From a checkpoint of a small contrastive image-text model.
Model: 1.73M parameters, 48-pixel images, encoder norm batchnorm, text encoder width 128, text encoder layers 7.
Training: muon at rate 0.0017, batches of 256.
Data: trained on seven-segment displays showing three digits, 195000 training examples, 38.1 epochs.
Rows from block 4 of the image encoder of a small contrastive image-text model, named by matrix and row number. Each number is 128 + 24 x the weight over its row's rms, rounded and kept within 0 to 255. All counts start at 0. Numbers have three digits each. After the name is the row's rms in percent of the matrix's.
After each channel's rows are labels from the 100 images, of 14848, where the channel reaches its highest value: "strongest on" is what is common among them. Only what is clearly more common there than usual is listed. The data: seven-segment displays showing three digits. In brackets: how many of the 100.
# conv: pointwise conv (encoder.blocks.4.conv.weight, 112x64x1x1), inputs 0-63

conv.38 103:149112097136159105155127146160065138149137127117131118117146136106088131131105117100110107179137150142111098129105126151115099131135072109106107141145119117143060111171167142127113112121111152
strongest on: the digit 2 (74); amber glow (47); second digit: 2 (31); first digit: 2 (27)

conv.85 127:097133114098139132103153097142101104157122072177111093097102097118170083120120094141133141155108155152115130152155128111135132174123124124091149117124161125103130111090118113127147085135110115
strongest on: decimal point (100)

conv.87 096:110134173104166106147141107119109124117088099132094161098107124111128117124125117139156102144140135112120165111094176156111144138161122123120108115195095100124127131181154131172134131126159144
strongest on: amber glow (41)

conv.32 107:146097129131135157115176083138073141101151107104205132143125139133162093094121124084154131114115132152096098098108141138144166125138119095100130139127125124114129138154135177120112134141132121
strongest on: white glow (56)

conv.15 102:133152088131142121108127184132143125146123121137116124216161174137093126099141161118132151132136143165114112170120122138118154162136148161099124145161123110095124090107136129115114133162117133
strongest on: the digit 6 (56)

conv.78 122:131151108103110175082121122125101101174151143086116139110112131132136139108162147122180117130146174146125154084129090114128120156149107123126141137113122147118112084102161112100088081133125125
strongest on: the digit 4 (63); the digit 7 (56); second digit: 7 (29); first digit: 4 (25)

conv.28 076:100130126158114135124186101172141162116152131111091136149128099127131117134140101111105135155127141154105120138151161173093095082164124098159133137135118146150179093132133119092107149160142138
strongest on: the digit 9 (81); first digit: 9 (39); amber glow (35); second digit: 9 (31)

conv.8 086:123130121136139135154153139184110140133124152148140122110174100142127166124140098126127109109156141128115192179109203138151134128137146102101114119096130104129111163127169120095111103140137117
strongest on: the digit 4 (74); second digit: 4 (40); first digit: 4 (28)

conv.55 118:136106074103101200127163122119110131116145143110113124135120068130102164186112148120165105121137115125091172108121113125144116147122142097170116109124123116100126154131113101110138101128124122
strongest on: third digit: 7 (26); second digit: 1 (26)

conv.6 120:152111121148158117125120128183110129136139089103091163135107145060141134162124092102097125169159121095117151126103134130080086144144122111119146143154107134142093111123163128152121120098121125
strongest on: the digit 2 (61); second digit: 2 (32); first digit: 5 (26); third digit: 2 (26)

conv.57 104:127158096072136140114110133132121125116106167119147144134158150150158107135151125125168134100100110139129195104132156133153146117152108139119171141125137115083098103104116109092123138136087077
strongest on: the digit 1 (84); second digit: 1 (41); white glow (37); first digit: 1 (37)

conv.65 089:117163112155150126118108136129068103098105105109121110136125152124125119093149145136096099155125152125087130145147127155139128124119088108144122154104116081161161121201124130153136080118121161
strongest on: amber glow (44)

conv.92 108:100125090149159101126099123109101119128146169167120135129110159112140111125161163114091115170124083123135135150118119127107138144123165186121140102117115153139153106128161092174143160161105113
strongest on: amber glow (42)

conv.75 107:113126108134152091135115165150108116122123113117110184099126084097124143154139143144105098172139131141112128140132121112069132102117119066138127153096113125111092153149152138136136124067107147
strongest on: the digit 5 (62); the digit 6 (55); third digit: 5 (28)

conv.99 078:092156082141142150179120135136172161121169104114124143112113158136115099123135135113098164123109129164112114117130115175092125118109112068083140138124146105154158127119139147111105097157111133
strongest on: the digit 9 (81); first digit: 9 (52); amber glow (39); third digit: 9 (27)

conv.21 119:151126120134115115152128134093080094115138088126095138157131144148130118137154082134144125182137109123137112144127126136087134093118110146135105157097089139125174117137144176130124082108092081
strongest on: the digit 2 (62); amber glow (38); second digit: 2 (30)

conv.82 115:124126134110142102113123128157153100135099137139123093140167135179126112128125180083125141144102118111117126105116164107151109108114094141149121147159096129126087103124088101069149147115076128
strongest on: the digit 4 (100); second digit: 4 (50); third digit: 4 (46); first digit: 4 (27)

conv.111 109:099129112086098115099186132136132156119132095159112119118081148137161151193086142131152117125134123134103138146129126117134120190116094137113111124137119125107141120122087171101134136092115114
strongest on: decimal point (100)

conv.54 113:141172138095119136127146102158147162115140069197121134088140099111192125154131126133120138124133122120118132161132087116112138121121123120118091130128120119078149132089096170128138136104127115
strongest on: decimal point (100)

conv.96 108:116115109151157126099146101123086133143136115129110123136145183105127077141128112086129159148167123113106115137126096126108099139127130173120180127144190115111133139106150080114153141162147117
strongest on: dark on pale (37)

conv.39 099:136086159156129102118125125124125107167118134110122132114121173119145153145111174119100116129130132106119123143114131101220112115130129088124123165094122116136122158107126109160109129113171076
strongest on: red glow (49); third digit: 9 (25)

conv.13 093:136101092155177105121121097137162109137119096127166132118144103156151134096127083111077103126140149149083137142116116173125143125096097143110131130146132127136090107113147100146093113093159155
strongest on: first digit: 6 (31)

conv.53 113:143121108129136129145103160141100104140106126150114096113127133152152131098150103094122118101110141124099114121126159133138110115130083093122147161129126082159196121151098121150121079135103192
strongest on: the digit 9 (58); amber glow (51); first digit: 9 (26)

conv.4 089:143126130092094132129093124156110130127142106127131110139126185116132135132144138159081137160141099141114124191116141161088105117139124161130115133176138113110139143139115165116122084132153195
strongest on: amber glow (43)

conv.76 114:169104127129175124130129121131090190100134119097182107109132106104074131127142130144178108110111094122097118107132141124129106157116114099121119143076118121119098139128154148135171115145112134
strongest on: white glow (36)

conv.3 093:195153124150125117115148131136115127130152112124175102127133108145133120122131088124135120100125148164138175140142109110183176171152093119152110157141130148118131149125128133184153093098143128
strongest on: the digit 9 (58); amber glow (47); third digit: 9 (33)

conv.45 077:121130097145065169135098104115126121149161104112120118111114123108099137151150121103109092118107127119123158164150112133163100117121132176155130175149098119158104137165143176142134142159096142
strongest on: the digit 9 (65); first digit: 9 (40)

conv.22 083:133125134117102107107122125133149137123164088110111120145107176118116106108142117145076148119133153114126145141117111173124147121184106139151120143191108160089129130166156171091139117161130148
strongest on: the digit 9 (76); first digit: 9 (46)

conv.34 088:156113135139118133097114167139127132096178104089153140160132097138105083117153098134178085100077144137161105109089154143137120143146128126138109105114131092144124127130165142150137133165123103
strongest on: the digit 4 (57)

conv.23 100:150159064110082088123117125107114106136161136083116093148119115137092121140124111179124153113105155129132124156156116095115167170086096112154136107112132138100137137124150126115146159119114114
strongest on: amber glow (42)

conv.40 100:128152154130098122117146126114110127139125129118169101091150087104109124101125112131128141130102200140167165114130113103094126128169100166174125135119130112166092172140092113133126120093139133
strongest on: the digit 7 (67); amber glow (44); first digit: 7 (37)

conv.1 117:158110128137103144132148136136111112130143087158091173143136129123121143137112108171165135101163130092173142155130145160169139123116142112103165107130188087093123125127154105106113133085129122
strongest on: decimal point (96)

conv.47 100:115108108147105155090070117136133155121138163139117155119126129149145111097130095123100141204134098104118140114118098166131096124149117122144116163102123112121111185136119139123100120133089165
strongest on: the digit 2 (78); amber glow (61); first digit: 2 (48)

conv.67 092:109142160153121114139144149145126130124127104114142112137145136182145165104125095147114139099170130157132106120140080133191109113160133153117153117144119154189167125156133118143132125099164088
strongest on: the digit 6 (78); third digit: 6 (38); amber glow (35); first digit: 6 (34)

conv.41 102:143101115167167116138146128146116113129122115127115129102117126160125104127095117140074113129142154156111107115155122162096107101102136123135169150158134069101166132134117155108130103119069176
strongest on: the digit 9 (66); amber glow (49); first digit: 9 (37)

conv.25 087:124136153145140170141167115105166152126174121105121121154108108091130132129148151116085077122113145106122130134137177121119148122170087099146125122111151181113158074122111150109142112134123117
strongest on: the digit 7 (63); amber glow (36); second digit: 7 (34); third digit: 7 (26)

conv.10 096:132142118125138150103126128118149107121172135109099144096122095125114144085152185113181137119114110119183091171142132077111131114163138132177136129122068121143120146133133120121152120120142140
strongest on: the digit 9 (55); second digit: 9 (30)

conv.33 097:127105174160175103130143105129170146129113112108111092107093087101107088121099085106138115130091078139078128136124101116122113100127133105135105101097121118140121097110097112136133123111127158
strongest on: first digit: 9 (37); first digit: 8 (31)

conv.62 112:163142122195075091134173149094121110115140128128107129141102118162113094080126104131119112132134097123102098110144126115144159129100125136135106097102137182155122148113127162125095111114112132
strongest on: the digit 3 (58); amber glow (38); third digit: 3 (25)

conv.52 071:139148150105157116096145130123118167121101122136124128131117160172117157166115090124164122152162091123114095089112155160101115088138101172173123128161106152127131122114157169148125129148109103
strongest on: the digit 4 (71); white glow (41); first digit: 4 (34); third digit: 4 (27)

conv.80 099:125114123129083165130141144137142139182150135113108156157168087119158096133133122098116107143114117111115141127120095114129128169114117153163128098124132179119107156163100127133120182070115113
strongest on: the digit 4 (61); second digit: 4 (30)

conv.68 104:124143093113118107136129143150205129167155111124123117118127142158116128132131115131141110115082165120166143133110193124173121163153081134132096143103130110119121146121132115099124113106083148
strongest on: the digit 4 (96); second digit: 4 (55); third digit: 4 (46); first digit: 4 (25)

conv.97 093:143125132130070161152099189157125111110144161096134110147107112106103144154111089075082140100145117100112114137149111124151126138116144126125132097121119157113130135129151097123133178135083121
strongest on: the digit 5 (57); third digit: 5 (27); second digit: 5 (26)

conv.37 107:138130104102122129144155140132119119108135132142113111146165118151145121147101124115131095161181143114133173133085155113192112138152112102091148110136133110100090149123103121092097110166078108
strongest on: the digit 4 (65); white glow (38); first digit: 1 (31); second digit: 4 (29)

conv.43 084:099124104139150134131094126104102102130124131105109136142173139134133091110142149126130155146160140151107173136138095120153129172130075113102126103148117166145121107125116164137118094110167199
strongest on: the digit 0 (56)

conv.12 101:123131163165144142167108136109151100135110145113121116107157115151145173111142121128145128127193171119124144088118122142154150098114107150157140089082165179108152115130107126148138161142136111
strongest on: amber glow (42); white glow (42)

conv.16 078:167158119157144099115137129145156130150125090126128133137103166168093128145099097109111092140076126099124139130109154169123104108160104149138105123117107165144098147153092105118106099173127100
strongest on: third digit: 0 (27)

conv.30 097:114144119031133137136118129155069128116145132143103136161148117148124118116125115112145105124173107092096150108132073125143157119113146130127139114142139106104123123137107149115101140100079113
strongest on: the digit 4 (66); second digit: 4 (27); third digit: 4 (26)

conv.73 109:133132119138130102077133136138108138157139144084135102134120142078151082145124123136102100125123143125111153102155079102153118132124069098152152095114118130181143150167120101143116131093150143
strongest on: the digit 7 (85); white glow (45); third digit: 7 (44); second digit: 7 (28)

conv.95 098:136109139149095085098103129169147142134197107102151136114125124128145125185120144135132127129102126126129110132154148088098057145162129119112129114130123150141160115091126139115123177153109118
strongest on: decimal point (100)

conv.94 093:114152186169107137113124124106128100096142109131134099111159102111126148159149130121114155122141145126118155082104144156163106104121170108129144125165134110092183165132112157133175131148147113
strongest on: the digit 9 (54); amber glow (38); first digit: 9 (32)

conv.59 105:089184115166124124121101135128146116135134111096118151160108121150123117107127113109168113142128111086123125094106102123136081101149109163114114147112099098212128130120103141148112132104157132
strongest on: the digit 6 (89); first digit: 6 (55); third digit: 6 (31)

conv.27 088:112138134148112127134121160156130114156104142135112120142124137155168130210110129139122129127144082169101116133159117143150161136126134139185137111115130153115095126156112136133182178126094105
strongest on: decimal point (76)

conv.66 100:145117093190123131137138120154201140132113108130122088116126139153128132133112119141114128163107159100140148134146106122087130120134095100141101114129104148174107169092144085089105115116127152
strongest on: the digit 7 (91); dark on pale (73); third digit: 7 (35); first digit: 7 (34)

conv.91 115:139164140153109173126132098125121152098125112139139146139100127072132139104117108095152150116148185112112166114131124120157111139170139140125121157131112194117132123151122111163101082111125167
strongest on: the digit 7 (97); second digit: 7 (44); third digit: 7 (40); first digit: 7 (34)

conv.93 079:131095109143132136157125121135122154186122147102114128087115106107096127104110136133134095183095143111164092145140193140096112132133157139139120155140098161130098095139150120149103148142124163
strongest on: amber glow (53); first digit: 2 (25)

conv.26 088:138124105141123134180115105127125091137121119146124110144131149131128129162109128136165121116145135120098092138170132144123140096136107134112148146112216171136143117173080100152164109124095148
strongest on: first digit: 0 (25)

conv.71 107:129109118093106092125136119109119134152141093128130104125084119118149147124130109133128157088145141143114148132136191140174121121112137087139081155129146102113113143110094083178099144119175150
strongest on: the digit 0 (56); amber glow (50); third digit: 0 (27)

conv.104 089:193124111160111148100118109133110123130121083114135140146109113099089100156168103130118144157149144125138160141155116176127077129150133183114097165157140118139094153131120135131112106130109141
strongest on: the digit 5 (74); first digit: 5 (47); amber glow (41); second digit: 5 (27)

conv.86 101:143126117129154163137104146131207114121111114120155123140114097105151151090133155103110108096119184121125150116112094114102116146113088117137115143153119095136112107171116092140129109118093167
strongest on: the digit 0 (100); first digit: 0 (52); amber glow (49); second digit: 0 (38)

conv.108 109:164092110172152134130130111097118096092148102120130128072168161164101125109126165092121108121136097134153113121117121102099103131117083181100153118144114155151120140134119142136107141151120099
strongest on: the digit 4 (86); red glow (63); first digit: 4 (38); third digit: 4 (34)

conv.69 099:110127128132098122101155134119122127124171137128188123137113141087119151133150109126120122156189142147144118108158134137124073134129146143163112191128106107167134172139093109099125114133117166
strongest on: amber glow (42); first digit: 5 (26)

conv.70 101:088092117139123165118123113153140097116171143129102145146153117108117158104095137133125113142082187113118163135099127150137141171134124143109126175147110107172134125135136147142129113093157181
strongest on: the digit 9 (60); amber glow (46); first digit: 9 (29)

conv.106 117:116155136135125083162140122170147125123157127214114141114132136086167141125102116150121053103132106131156121125128128153127096124131158121155132116137148113115130092098110129156125139102118108
strongest on: decimal point (100)

conv.35 075:191093171119133123161116133132141104127086111113132109110161130116088125147181124130140071158124164103129164106119154153164105118119101111131145134134131113098168148139121135140084121136115140
strongest on: the digit 9 (58); amber glow (43); first digit: 9 (35)

conv.5 085:145114114091139152120158200150099123114118142095111118119126120130102089167086097142127149161117196115110120160138150127125119135123122137120147102154115152123184130143088126120102116108113142
strongest on: the digit 9 (62); amber glow (43); first digit: 9 (31)

conv.20 100:099137095150069125146116069120155105125136143109132141130170121175126155138145155093117175133123131142130175143125110119139137140120133099118140125140138155148182105151133110161136141120154072
strongest on: the digit 7 (68); amber glow (47); white glow (39); second digit: 7 (28)